A small segmentation model, trained from scratch.
Model: 4.37M parameters, 64-pixel images, arch unet, activation silu, widths [64, 64, 128, 256].
Training: 9800 steps, batches of 384.
Data: trained on rendered roads seen from a driver's seat, with toy cars, trees and houses, 72500 training examples, 51.9 epochs.
Rows from block 2 of a small segmentation model, named by matrix and row number. Rows with one number belong to one channel. Each number is 128 + 32 x the weight over its row's rms, rounded and kept within 0 to 255. All counts start at 0. Numbers have three digits each.
After each channel's rows are labels from the 100 images, of 14848, where the channel reaches its highest value: "lies over" is the class under the peak. Only what is clearly more common there than usual is listed. The data: rendered roads seen from a driver's seat, with toy cars, trees and houses. In brackets: how many of the 100, against the usual share in percent.
# convs0: first 3x3 conv (model.enc.2.0.convs.0.weight, 128x128x3x3, each kernel summed), inputs 0-127
# convs1: second 3x3 conv (model.enc.2.0.convs.1.weight, 128x128x3x3, transposed, each kernel summed), outputs 0-127

convs0.81:176156125141096136137130106140145141110162170158202138157100109138116130129187199125164118150118182122125143115055156139132120137132082141129124145096114170160173142101202151140139176128128118161151114118102137170156098109181138155175133152165142205159140115109129112131064120150175107121129150106232149129137133096191159078151167146149132104205117167135167122116113179134122068120201
convs1.81:155117151158137177137110131127109110128128105100151129114190111097150172109168104165128120150091116143164140158167152143159123113105107113127146027143117103130144083181137059132133100119086141127189105156211144081144103154179114086132131119101099083116082155187115220107159172121185129143143129151084151136153152118103070122120099124147095172123143121133155107157231094154170158168109
lies over: pine (25 vs 1.1)

convs0.127:142132174203095121167131135168154177115085139159151106151133083166157163210166134107150173146153175151114163158150126143065140154130102155113174182124124163146141103153160118147083154109120103086153146178138140131211131142147122133149143207172158133158104115112131085153099091116165121135175125148178142075103145150129142160142169172151101178148150163179133150131219161179164132147131
convs1.127:152124088142117121078155114104141095136165174118153094100101159082162088066057135163170141106092128088146116131160118112189144119095164106135123093150124113180124135164149151126160070121166158172104137073203136121057141095123074146115157027107118152131112151155185166118133137139109136102162108171134153173114091135172084146145111104118147041079114132092129149169169106129124100134168
lies over: car (42 vs 2.3)

convs0.51:118098145175157133152133138101133147124129128140155071160147124042160101123110180171162130137193121153136090114131137146162125141189108078138152087185133175108132122158192150178188139188093189141114143088120149165096162127160145190162126103141107139153111109130195150134142116200129171171115113088110144111140120122182179172154129140205143102102119167125130195119098131075165129159142
convs1.51:162155081123077128123107173170174095083101134131142204145156079149145171154200088146133133188047167084137168099139162142096179186125158153142150181148138079144129160106065100103104097116169114078139160175155094102144108142135058106150107128119152100122171113137110094149131147087089104090165085156108138156136127144127088109113114124108055132105119116136147102097151105175163183136118
lies over: road (84 vs 35.1)

convs0.125:108146178112129211153145124191110091162126190114107150184151135145109162148158139125125150139125135107172170152174147136147149135139093166159147150107178142147082110105129123108082117137144115081171153132154132146180121111119114122068205140149140154137159100153058163142142186132106109166144203187143140120170143146123089114173108194154168180147183133153155099201187147094139166145140
convs1.125:130126093136194050161146148057174150090142123132139112083094140088125133126054148173114138065174136173102079096076121113174139109107142105106149104158109147112199107140190151159121106131127145163076130110092122127077151128168136134140096122132135177106068123128182125113097126138144165121122102136095149120113145167139134141102164103089185062111092188137110082095068136113093073109178
lies over: truck (28 vs 4.6)

convs0.52:150170152130134182155119106144128099128105226110109206175133151099200167129134151116168173150090156135177162137157184149157143168127131119178137134131149109155129125134142125132101135179151130091171158166168135087143071125166070130116192158120101099162116161127105105063175144170139122194173139126115102126175171087148130143134076135144125118117136169175141086160177104161151183156096
convs1.52:106065138174149099154148119081171146131157065130128087108071103112113136127089117175100132064184162143100061099086072115138134093147138103073159152183091176123136157145126147140127109116099140152070148109097140150145198160091168124098083089152163170095117068133164142172096099112096158071145115176137143108098084164124111140133142096127168106111094160073100107080128122100096069127121
lies over: car (26 vs 2.3)

convs0.25:162186138143160132118133143138207115155104135176189224099113147161154178120148177125119128083167174136156164151127144190118151115120137114130152131120172188094159138153184187128153111129089124088100119155110107117164115149112135111133130137129137093180068174154163152159152145116208160132146107152151153078168155137144172150110132192105121148140157187197165125151129108142118101114057
convs1.25:088083167149126189034148124130085135142157127109158117138148080110164187141136100142141136122143156108111095096130127093155148131125156150139139165170093107174089136101110120174098148128182184152127164105167171145100147122154152154126114083145115120082129077164128180107147111186048096086177127191101108164127114108132081142137142118196132139080103078048104135148138150106094146186173
lies over: verge (66 vs 17.1)

convs0.101:162142171144126146170170156175138112130127146133143161102196157129144181147165164162138131079135161151129131144088176097176119123139191154203173109124152114143128163174185143117170100184103194120126152128126124143177131167153120186146168088098113138169087128130154157109153152147149168176110156103142160144195168137117178150157102166186155176113141168152115147138102201178125158161172
convs1.101:131072127147123142140091100161122127073155139117118118159122112131137071154126084145154177152115180097147161141197115173120130172114116113084100126127090068139151126159024074216137152102159117107134121147118133124072155070103157107173060118156144126090148139133171165142137121155094091122215099149120128134103125162126069090109163125056133102108098114100117126170186106082116115125116
lies over: road (72 vs 35.1)

convs0.18:145100151126126169133114094137152130068092147128172122127185130147167136145148149134151192135142169092107186139158139181128108149189085094142144197117124055111154114186095145155114141098159142126132151143131114135148073107155141134133136177177114166164172124139157105095103136139183128160201106142073149070117156149111175179114181158142130132118130150190198150123212092136173174123107
convs1.18:082165096124150123101142126076111128172148141114142124152092186098126097111062187150130111101128072129112102132106138104124110104095135148142130066153102213161137107136189187118093125185102145184118157094127125161096163171120085149120201097092143193135103148123129162153154094117100108142042115104179108156116104072177117143142094149116171085128125139111092158099086114111089106080178
lies over: car (28 vs 2.3)

convs0.23:159123171120122146140158167160163155140140145116117130152136128195095187172204180162166158134141139157121162155129140118164162138117150190135162147159126165141158128172147164137110162159089178104164149191108145136136160163148096150142165178118215186139125160096161122096154136120173172151080163162183184140180157155137118111142156208143161150142186127153147102129139192154156138112136
convs1.23:115126134110170140134141165095131087105178171167176108069149117101150122110096108152086201157141177064129164126146122122212137110094112130125161108183131072186119103158109105143170139124118135143110137060165150142112114067102156156156087098155054103161112107122141192143147162134152100100166113131101080150074109135153112180127134096118174145128087158171186114194169084147129123152141
lies over: sky (94 vs 35.5)

convs0.30:073178115108133105160122171121130114135128093198117085066112117132155117138146093140119092108120135140156130099081107078138050156172169113151201097157095128092098164167148144137186125106061139134138149139179198087114090145151165078146093120098121134136116109153165159171206127128113135086103073114108098144142131096122152179099106106113182113195098137099136108123081097172083087139100
convs1.30:125121153090125180143132065186056144150118132118098097152135076120159093146144134073137127151157091080155113195191130194058098139130059128129113077047106164100157086124129137105082185157138098122138136144123109149121117112135142170120106147096176108130144139150164163092142121152139126178130133154167129094117106140144105113114150197147100155148112096101187185175197133101164153151163
lies over: house (70 vs 1.9)

convs0.120:100178127104114141145069092141141089132098149143150152089174137126121163153141129075096120178075114170175088169153162085170161107159141099152090088183199114140151107145162179120145154117139107124111220117118126106070103128180071119171140131052111095100116140164071130070165144151089138163141108126127172092107098128141129153141081151130067096123123145146147194117076095138139136151098
convs1.120:127047146123136088140171147114164159171161071137086121174169111147188190085151059174128138089213155113110147090091110121104121159138146090066125189128132138141142139147071119153133103100096124103098099145177177151184136111139164066144093108158114139114135053122136163166094146110150126097183153140116136112141121145095095145153106058134169124103125150121167110156135165146163101102083
lies over: pine (51 vs 1.1); verge (45 vs 17.1)

convs0.63:121087144073088100154143180122088096088123116153078127043112128114178132152114071112126135165124154155167078086115179076124104135103133161147182174133125104173105161114087069118121097081103125123110191105182142139185124153120140079112100138085168136062150103093133106162177088149090121120091116137134072177140093119083127114131085108109138173161111114078175112170092116141098144151087
convs1.63:119151098123148159156142113121139104181127165105133101101140120162130100051086211085107155109154136092122086134099117188107135125150101105114119072151146218066136081185168204078145121147117099120127133079079115090130087135129185140091118121128163145145116099157174151086165125151147126136147157104194113103143119153107097118127194170120069110163084117128141169180178133101122091147150
lies over: pine (97 vs 1.1)

convs0.2:110108131174148042119132158132136194117139104182115212114061140150093135188211135096180093101135109164089123169120132128124164108112115141125145137143184170143162172134168162102131158148103142167127074191070140175142128143115187169160141166125106126187157166160122117136097074131150157129117126126134124161141122082140224161150142181162155123134116109113091138121143115156135093142137
convs1.2:142051104123161142124141115129125079200156167154106088172173120151177133050082081104136155184116161104128159101131118163129112132089129099081065130147129116174118097149093057151143069110156116164123165105165153148118140106123120096089128137195083145137120092144123160131124152108148124098189147152153116144092185153105052148109116063115127123163114154147173128169194161079139100108112
lies over: road (85 vs 35.1)

convs0.123:147175132147065141125123109122191104075151071189143118080076168118152117113175113142098170137098122176088184158180125123139107117063098098130113107135133142134119111081166137124141100127149102164089048092131126179195135098107184118146110133131147076083158142138103133186125158134168197121142113100159136131130113150124190055156159137150155162129158076086105100144142168123099153140078
convs1.123:124067104138195123127090149099104094172118137153113142224111102157136084066107142133180119099092127082092119120136155165140151161111180156111087143118084151116180109200112123161101108161130148146121167131124084095084134149106127142126151094177064248158135107125192131112141096093099080128113138130099139126143189080133087169118137083124153062139140147113151099130098117149129129115128
lies over: road (100 vs 35.1)

convs0.11:173120172120155111139172160139163159141157128126141143146116168206134153110150164227174140123183149102104111151105094164179125152152170142159178140152099162102194181171131184149166139175152201123104146135130145125104136149172115181153151106148149163137129151109189173108157126136186147157110151128149156127196172183167083163133145146119155148136154135144167105132089194139116133140163
convs1.11:085136150171145180174091173113105110103122178156150109091185087042152129145171133115080138186135157126167178113123163090173141120116116137123173121188130091189122090166125124149120129105080094138150138116155117125121130154100160116192091132119095084152152060083117188141146178118104077129189099123086131110107115101122113166113134126134152179136084183150155108146194092150177169126114
lies over: sky (99 vs 35.5)

convs0.88:143101178126120200139173152190150133167111153101127142178146102172113123177138151116146166179134168122134156189191157139156147154105089178118156148155116173158146107118125141154087177150139183085163178143112127164142152119097135118110170173140190176137163173140110124196156163142128131160106187184140146112115130162133097119177161191140148165167164119152168144155181182140141175140101
convs1.88:115161100118153080147127138078150115088163159161158117068122131053130149142113124155119180093120196126136161103108170053200140068102111115117176113165125109128141123151132163106140141129126119154101111101093120138074133105126122194182122126172125174153127093117111150080093176115132148091171097113127156126127105168147132170133157084116211096099089218162156065168104111143132097136169
lies over: sky (86 vs 35.5)

convs0.110:154118163177155160164193147162137084122100194114137181149217143144158183146138176122154162119149176157167150159138186148179126145182151176189165174093132087119127121155174144119128133157089183101132156149142137129155099152151103135134143120133118132170084106147134147104159165158156168184148137114098137118172171132153148172176139160176157143166090172163134134177159164169135178168119
convs1.110:124108085143132066154122145064180154112154134142138118073086162108152103113124135175173187083141181100132157127134085084151165159116156111104133102145126178170141149157090182139121159157148146127111160118111119154081217135123106138119129092084156155116141105123184139157134096103058090094160094144134122104094098122115061138140080099060150095042093162081096102118118084162113124096149
lies over: road (71 vs 35.1)

convs0.117:145181144179119103160167218138111107183165127136181116173130175128137098143118113207123192116150161116128134126178137204144114141136143120133136092152113151106144133099151142089138105125111177175158201118138108109137113159154161160101156137131095112164182128168197096145124082063119069145144112072084072162127152107125129125157140111107103055132143189152090099134158134141170124101103
convs1.117:123135039078099101118116132152107149116117072126087081092113131191077117125112137146093082107181128120128092146107090154104136138173124149072177162101138139069094111079139177111133190177122080103118062135134190165161144104176144126126102129088169099069117138081142091147134082152113119127078107137143097140152090163125168136130128170140138161144131051114138134107164164167129100199146
lies over: truck (43 vs 4.6)

convs0.104:162120090138066094158107083129170092160146125128109103103129147146107145183140097146147148154142158174083180121205122058131143081141073087129082114168099118151087092032120128160158108094137136159163126147186143138110146086132112153162109164171155152145137130134080131141065171180113181114133143082162143083127115156071159117111134134074157139135124112171186088130168144106150158153079
convs1.104:107181143142197120158117198104098148115096113141121142117114159114086123079138157163163107092127117130134079094087136140172135168111152159142184142151122169111135172175159103087143136113076122143096185087077046096144147148078138176110096068111099203196110132122170115099168130089131093124106096071141145110161082097128144150143154157123083093103108174134133168134069156163096139147154
lies over: car (27 vs 2.3)

convs0.122:138174130109138122137107091116108141117140105062147154118123164117101124141118097115119076173119087114109129162086138070115190093127099161170149128159131125131172155175152090095141094136178140125161098104168174121143190150157173126184148130115100125110108187116050141055087099221073109160138140155121129173113137121126124125111151143118139151162160118128141201144042119129104065195106
convs1.122:154102099114145110178167151163145084140149107172079100177178112169146133089135049138160140119151130105124161089157112181125088187134133135079146176119131122088123137121071072140157147089127086122111139142132132123193139129111143119113080143170097143186166073126163117157105163038148146100136119125161116123140182131081108162163151065070124118110129189166171059159134134170148135107099
lies over: car (45 vs 2.3)

convs0.94:097146148206106156128128147146140138167127105078139173093158116172149149128124129108132109057152151145084178152167050105148076162136141138173140153100118142168129122088144101107125150127107166135133137166166163153176102178137190138109118118104107157159145126117111197161146138087177136097147168160087100122156106105037095170169122141135140169168171126047144108170201135140135183138139
convs1.94:158130113100130107121102139089149090168134185148115091116140186079130082065138170105192078168117126118104129093094176099133135104102142100114108069139137217119140107186190146091140077128136132187137098112117068128124161108119137148140134104133089221164163093150172134094085108135122133144125114069204166111166159117106135095092148130082148068139116129169135146112132142089125115085151
lies over: road (98 vs 35.1)

convs0.58:082153140130149123127102133093118152146193083209126142150134138166199136108131058183107130098150105103071138113091147112117151105141132134183104149089120142159154159196136159146128141163154146189148102077166104116120084135162095129174179130157085115118118118154124119125107132127084055146128086119183122103140086161152118205138140112122125088141175099073138210124077140180148128112178
convs1.58:163091186091092116159170142145094152120098143136089111091120116107118192137203116112169081126194104127143105176179119171154143114151160073059139122105142122141136123121116092104102084081142097118133102164143110140159172084099127115104070151137124056129136115148126120106125141114200186103154157174111148105143141166138099101094100134161113187090057163147175155153181134096192129102094
lies over: truck (88 vs 4.6)

convs0.53:157078197119171169151197145149159165141118153093147152153148120185126174166144156162188152125160159146149135167121147160175143163131161166141150156157124133107190119183124134145175157148107212089124179187141141126139151176130135157143156147140181171146117150094161141124181151159143171186080158158146171126168173151135103159163161163168144163139140153150169103161127185141137165151149
convs1.53:120152084123138105128137168101174071078149209152179132063114125085134101106124140117066200141123208086113184143159133097170131097127114121123162121202140086172136120157120145117138139122161108142113137077135139143086131073102129156162143108136104118169163066120128148141125148096136104093188059130111087110068112103142132161112141110097183133107097189179148091147173088159145122118095
lies over: sky (100 vs 35.5)

convs0.105:141092170091142139162169144187187157145128157152120111140124150161109135119145163165188148124156170144106116155127147161170130137132134145127171148145128168118180141160145137168151161143101209101155187159104147130134201145111137167116169124139151207116145140101195133122182154130143188150078195152188171123172157186094102158167105152182136143151176113137168163133132192127145125166150
convs1.105:097163144164162129132110175109142103088140179131183133088170120105152127149111119163065220147104201078129209129158133107147145115093098139143142103196133063147123132163085136140123127125123131127113127089171133117088058086134113145190117126150115091163112101132120162136139173096171093095168089138076120133090097123137132173112122127074158147130107175156180070165177119150154181147108
lies over: sky (98 vs 35.5)

convs0.50:105123114091133159180173115104178116114154144182125137164128131115179146152137151100116150137128174142139133156128210122174139138195152100075123188181107080105158162123136183145128202125166147154149213123115122127118132110186080150172123140152148129116120149138127086105098110162078123151121105113133167097095101122196174175128119155198112116141095155097180213119118138163082096111154
convs1.50:173154111126150123135127173142157098128126168118169133094169131121123140083243159159181143112136113055161111117138104149149178111099149123116134102123207132175068131147145075114112105115161136121135048163157158147159157106171109089103138083148045112185131114127086150096125145119165149136185103149101091184167167121121096098135096133164104170125121138183147084173134119162145134170139
lies over: pine (91 vs 1.1)

convs0.111:116118118074124138173106166142078105039123098121087181079191156100107121152136141119138082171087151126153078110124131149116132097121151144110146157134166065145108097164127102114084099105060096086133175132128126127107121116094131128193110135152164200059150096099104162173141152124108128101102062207085114075121089184142109088078119152083108143147112113153154148133168152136118164114138
convs1.111:135135090174132105146153124161172136177116143098153175155147100142127076051135125120158124107073102110162153126140167132167145203113122121162121103084139149122104150123132180092168114140116123086058175115114097101128108115180132218104123061078096155194140142109139051048106142081110125141128124077154128122164079120113104103172128108156115056133165143136110115175114089158105123137122
lies over: tree (68 vs 1.2); pine (26 vs 1.1)

convs0.102:125112140135136134109186084167110171160145106164043111146130131164129145171167152102169174139154142142122127124163136168053106187118129125115154177107137206118153185116143132074091178129177112073115113161094083138139121128127120136139143154188171145132151129093163149145071107078109114158107131153165161125084161116160129146192190195168126190153126087136146138144172189117117149102157
convs1.102:127136123144155131107090164094164110111180184106213146112112116057132120086060124141082152106104175120128170099104171124170127054134131119142100072171126078161135092123150156175152079149125159172115181078128186092073093148149124160143162116111092150149112153213104136087157165146154126121134126127114113171118122115152126179071118089090171094125145137130131116207129117135168138124108
lies over: road (73 vs 35.1)

convs0.40:145134083157084114098135141148134076189124174114141172116146073119083095162116167051143157141049158111156075173163192119194138145135196106124095082135135141056175105200120173127159134107136140144135148133104134197148139099156090137140141129142126168114130125155100147111179077160114138183123107131133196135079091174123120108125088163095100124163115137106133169150121114149152111172109
convs1.40:132162166077092101131125131171154127128142087121093138191156116207173223087159060133122129123139144088108162105087113066107127161130129154126098181098184110199102164090102091093116167155124106086106092144143183139192108126100096089099121145133132107116110106092072144167069140106133145132141133137188090133167108113123110156186123091140101164122166110153120118141093174141149181111124
lies over: verge (53 vs 17.1)

convs0.44:151112106075162121130134157150165112160109193178144041121097128149178060089096161112151135149136093111118130122157163152132127129175102090098137144150164126092118141140117147093164144124183111162137173126114044119132111113131114174108176098137061161153149133112189078154103085136166149164154140109186145105089177162194192114125117100168118096118130169178161161113093083084129096101107
convs1.44:094164170127090143121112105169120174152105063047158167142131138121095164147160103147103166173110149149158128143129111110067145140098073145165083137145104140141095141094118141098105165108140103096123112140181196151132138155134120136134118127094179064095119156133058159105138134136101090114162120115119154169160077130077053076139175181141079171110127058115099123133184161161093149186145
lies over: truck (32 vs 4.6)

convs0.15:141108190175137158149192165179174130169098123137173148103181140165140154149114181156153176137127212170094148213132167139165127114157134143178153121126114138118141131185191129142158135150080216136102187120128125158169154145136146151135163113141147166187091145138165153170151144153175152180108149130135143090156110155122120149163153167157140152182142152122145171157116188151124145158119
convs1.15:133146086133110084154080167116123109077129207157141107080125142047151133119159137122165223122091179065168189122180158093169158134095145145111144126131134098168143123142081145140108165124136116116137096146143142139059137107122103145189111121114129129103166102098146142104104171109118102091193084138131143118138121134131107173143118107077187107071066176132153096184150072134182138128137
lies over: sky (96 vs 35.5)

convs0.96:060155162183158095107106108103134170141184052101134071131157077104115135124139075155102144103182102125074174039111074165132089126117136128137139074113099099132135130160118079143119123060100123138108106089177116163171130163176196131129145122132115130142134070156141118136094141119147112098181100173140148146136157085033126162147155117093177162138160128101150111123132163133099098139145
convs1.96:153157100111120140128109113142107113166113152102082145121048147099111100141156169044175091130077063136148075162113185133152147104119096080098124091107086127135122089093154117153086119134152153142145138147066106093125136134114102162132134154106133158100084195164106070074134105185118149147056155151154116107092108132170161109075101179122145114094139109119102209095093100078174130109153
lies over: car (64 vs 2.3)

convs0.26:139134078120112105111085128140092046091149136122152138138140088139101119137121087079056136177080118115114129120131164133116069118145116155060062097078152107096150056183134147157183084089150080175141111086161170167108122157147187097167161140125112114112165068145082203133169148160121167097154123091166136170075134121111113128117108128087119099176105119114144164089134094128111124142145
convs1.26:088119171150197131120111143151096101132112107143116107112155134229161190140140101152149118069145111093126130117137095090126145159131143178125141161094137098207124187105112120083131136157086141119087170121126186094174092113126066103058122101173098165125067106139112158101098131139143122127086121158141094138132103104151131196158107114119145164059158103139175149071078152105131195118154
lies over: car (88 vs 2.3)

convs0.70:168098178153144166135196129146161165144123147099139164134146148173146174177147182172189170129156158130113154173156137159150153153148152167159145166159092105114191143171162156133129145162136195099122163159118134127139105132163139174169180134156155168161143143120171146063166123157181151167101135150102178109194179167147109148136184163132135173144143151175178115141141189179127149137102
convs1.70:103134138133155119164100182073121093096173178177130114054101134054151126093117136122060175136146162104155161108144122082190149100134118128105199079173127124198138108146118124134156174157092121164137155092141140153118155146123139150139106120121091119151147084104133173164128163123125087096159086123148104119069105111162094218140114089113183135111092193129115115160201086137152100124145
lies over: sky (98 vs 35.5)

convs0.86:167097141197182176148153170094108107125149117088189065128099151087152134141098133172146143118114118191129127037194129132127144107132163138136142127174042113176125124202098121139102146153143115151155143096162175139120156100170160104103088113096108130131183113103169135156117167122132096164150098139082051172124134127129120115152089109130146156112164173116107060092159079166153139124134
convs1.86:148128046119132120125146085135160079236138179135133088141184110114130119117086135085109167153093128081091179131086112163121115137144110098106157127119122182088068130146114122114147083132106077105084171062107174147131084156121133092117135114140143099162135069171080090089142141107091119164126138123176063089112138090147100145152099122138146116147082148172126141208163064141116154134116
lies over: sky (95 vs 35.5)